config.yaml
model: "image classifier"
dataset: "made-up road signs on poles"
train_examples: 245000
image_size: 32
crop_scale_min: 1
horizontal_flip: false
targets: ["outline", "face"]
num_classes: [5, 12]
arch: "gmlp"
norm: "layernorm"
mlp_ratio: 2.67
drop_path: 0.05
patch_size: [4, 4]
conv_stem: false
layers: 16
width: 256
label_smoothing: 0.1
loss: "cross_entropy"
residual_init: "none"
optimizer: "muon"
muon_scale: "original"
lr: 0.014
momentum: 0.95
nesterov: true
orthogonalizer: "newton_schulz_5"
adamw_lr_other_params: 0.0019
grad_clip: 0.5
magnitude_pruning: 0.3
steps: 8000
batch_size: 512
epochs: 16.7
lr_schedule: "step"
warmup_steps: 400
weight_decay: 0.03
adamw_weight_decay_other_params: 0.05
Rows from block 10 of a small image classifier, named by matrix and row number. Rows with one number belong to one neuron. Each number is 128 + 32 x the weight over its row's rms, rounded and kept within 0 to 255. All counts start at 0. Numbers have three digits each.
After each neuron's rows are labels from the 100 images, of 14848, where the neuron reaches its largest size: "colour at peak" is the nearest of a few named colours to the mean colour under the peak. Only what is clearly more common there than usual is listed. The data: made-up road signs on poles. In brackets: how many of the 100.
# u: gMLP up (value half) (model.blocks.10.mixer.u.weight, 336x256), inputs 172-255
# v: gMLP up (gate half) (model.blocks.10.mixer.v.weight, 336x256), inputs 172-255
# out: gMLP down (model.blocks.10.mixer.out.weight, 256x336, transposed), outputs 172-255

u.278:128148110128128158128143165128106100134083087091146128144128151178146128083128128153191128106112128128128128148128128110116128122087086128128128134097128128191128128105165071146091081128089057128125128170094179155165149122066128172185128128149128167128
v.278:049128128130128128128128128128118134085128136128128128202128165128128128175128155128101128128208104128205128080128128122232128117128180147128128183128143128128133120128128182128128086128106128110031103128067118045128128128145128128054128183107128116213
out.278:082128119150134128128128182128203128128136102191158089212128128175128126146119107128128189128128182102129128098134128134128131130226128149115128137164128128109155128128128173027176173128128171094128128070129096110128128141128128185128128128128128162144
colour at peak: black (83)

u.160:109072105132150178043110145097216128124089202102152071128128114073128084112128128115128128066150116128135078128128140137128128148167128126128167139128145146110128142127130161128132157130101128106121153039128130144063128151071065096128073197100127127128
v.160:201070071202128128171111075128134128109128091107106167149137212131084178128167128153082086128128113122038157180150128126145098176158163100128176135102158128121142166125147105179077143128091137088060165088170159128128118136128141160099151097128128119128
out.160:122120177128170164128091178174128172128148075128141128128096070185110167128128128050128128186146132128140220153128127128165204128102128185189114119156096126184128128070124081150202100137104055128128165167094108107137149128079110168152224105128128128128
colour at peak: red (40)

u.213:197128104128128180182108201175128194151128179128172114128128128128128128148128128079167152128076128104128075181173128128057128135049128126187128128128112176173112102113128128188128128148063128123128128125128065171128126128025128128169052128128128101128
v.213:128034128128128128111128128128128221128128128128140128128128128198128113137128128099128128128128128128135128117101148123128054128128164128128128128128045128128128151128080128155128128195052128128128134073091128128154128128099128128128128128151128068128
out.213:128128101255128128128065096123128128131128119117128130196128166147128112057128149187197096077165173064068161115180161128128128128128127128076076154211128128099128128148103168128128097128128128128128117128128219104128109086207128126169073120128202128128
colour at peak: blue (41)

u.327:155140095196128118176098104128097134144063128128156168105138083136128116128162059128148194159128081144128154151125128168128121128128130134148115145090128128128059111113128146109170156128128098183128128082105177195128041132128150150138063170128140128116
v.327:079163136128141076128128128090180168128186128135128128093150128128115122073152083206111132143150123126129109077147146170037129143134128153115120128148100145140147097093083128130150156088120051125147146128154108142099125128176096098133128140104177100109
out.327:153128088029112119128128187128183128184119138146076122213157126121110198139149147185143128128073162159051103128135135095128101117128128127185154133107180128159128153128128124139128128099128128143112119128110128132154154128107185229128148161128138089149
colour at peak: red (29)

u.276:132128128128128128143128060128185236128128128161161128128128145128139128128090128128128128128128065128128128128192128191099128149128128086133094128050106128081140128128128076154136079128128128136143190128128181128150098172153128128128128099136154100128
v.276:145103139128142128161128029080128128121128128128128139154128153128194128128151150128128100077128042181128179128128128128099128143128093073128093128121138128125090135189128098128109128153125170128128147117128128093211128128081128084128092128128142128128
out.276:139130161116097102101128146128142128128128121090109166071128128074212112166195128137128115150128128128149128128128058128190100228128094040118128133128128128128128161134106200171128093128128114208150128204104067116124128128141086111107112104128152131131
colour at peak: brown (94)

u.37:135105142153161114132068235128140143053113138147128159168143128162105098128163161136128146108112116128125093093065143101080128167164142121188076128128128168108101063162123128128161144160128134128217068128128128128197078129110136133128087171128128127164
v.37:172082134078124114170080117144119078069034144128128158151128172147128116128140128096128092066091158109134177114102128094143140189134140138145135155073155128107125109183142128139098128201086148096168161151159128128115128163128128123141101128137130135017
out.37:146152128153128076150128081128068152134171128154116128128090128128122135128139156126117178180128177109062174128142133167185121128091128119128128128128095158113128191128187128128081152128154124125093161144203046128110134128128177130145116076110082053128
colour at peak: blue (38)

u.45:207128097099128128148128128128128186123128145128076134128178131128128087034128128046128091128208053082082130123156223187146128128077128138159166128179103128128128136138187089128121112034144128158128186128181128128128130128128128128095166070128128128157
v.45:128106099132036034128128128128128128072128128128135054128128128224201121128169124097128128160236140213132128128128098114121070147069128114128128157128128128128128128128141128109128123128100128128128158128128128128128128128128098048128128128128173104153
out.45:110100171128136128131128128129157113141128089128154050112099128128198184098115164142185128128136128110113128128090116128099128169128128052157086120128150199128173219128065128128154128128128109127128128128107128179128083167128095075139172127128128175053
colour at peak: brown (73)

u.54:117188128067128128128128184128172096149156123096128165128068061054127152060128128128127067128131128128123160220103065161128130142131143128100145148206082147094128128184196128128128143148128180121071128135128128128119128100128096113132128163146128056088
v.54:120126169172201132128110128105128128187070128138090151165178150108116128118173108128153133072179149155138126096114081128128111129110103128146128128137085124128083160119058128128096128184091156076099102141128064183145128137176128114140122128128128038124
out.54:128121162072100130128137111143017068134000128128128195100128110081151083128096206174119184169105254117091148132169189107128074178128141162179128106116128162093128119152144094087130129062184110128128183128128169122105119087127081129128128128128128128119
colour at peak: black (46)

u.116:128109183128128133205098137139118052115140090193103078182132114128125182128135077128154134171128124037130111128179084123128178191175164128119149135188128158128180127188128118078101174193109128107128119051156104128128128162128156128140128095128088096157
v.116:163148070128116124111161128078132130076108128066130087128071128154108189128128128128131128128067079099128099140053108112091155097141141157113128115183128140076046141079118128128083128134152124109131133128185128115128107128131128115119077128142128116099
out.116:093119128241128087128133128128128156128128166158250155128161160161128072128128128128163128128145094155129128144128183128122128141126131128140128128021162137128108128098098120128154068128107136150125128128120101104098104128128118128128147128107177145103
colour at peak: blue (30); purple (27)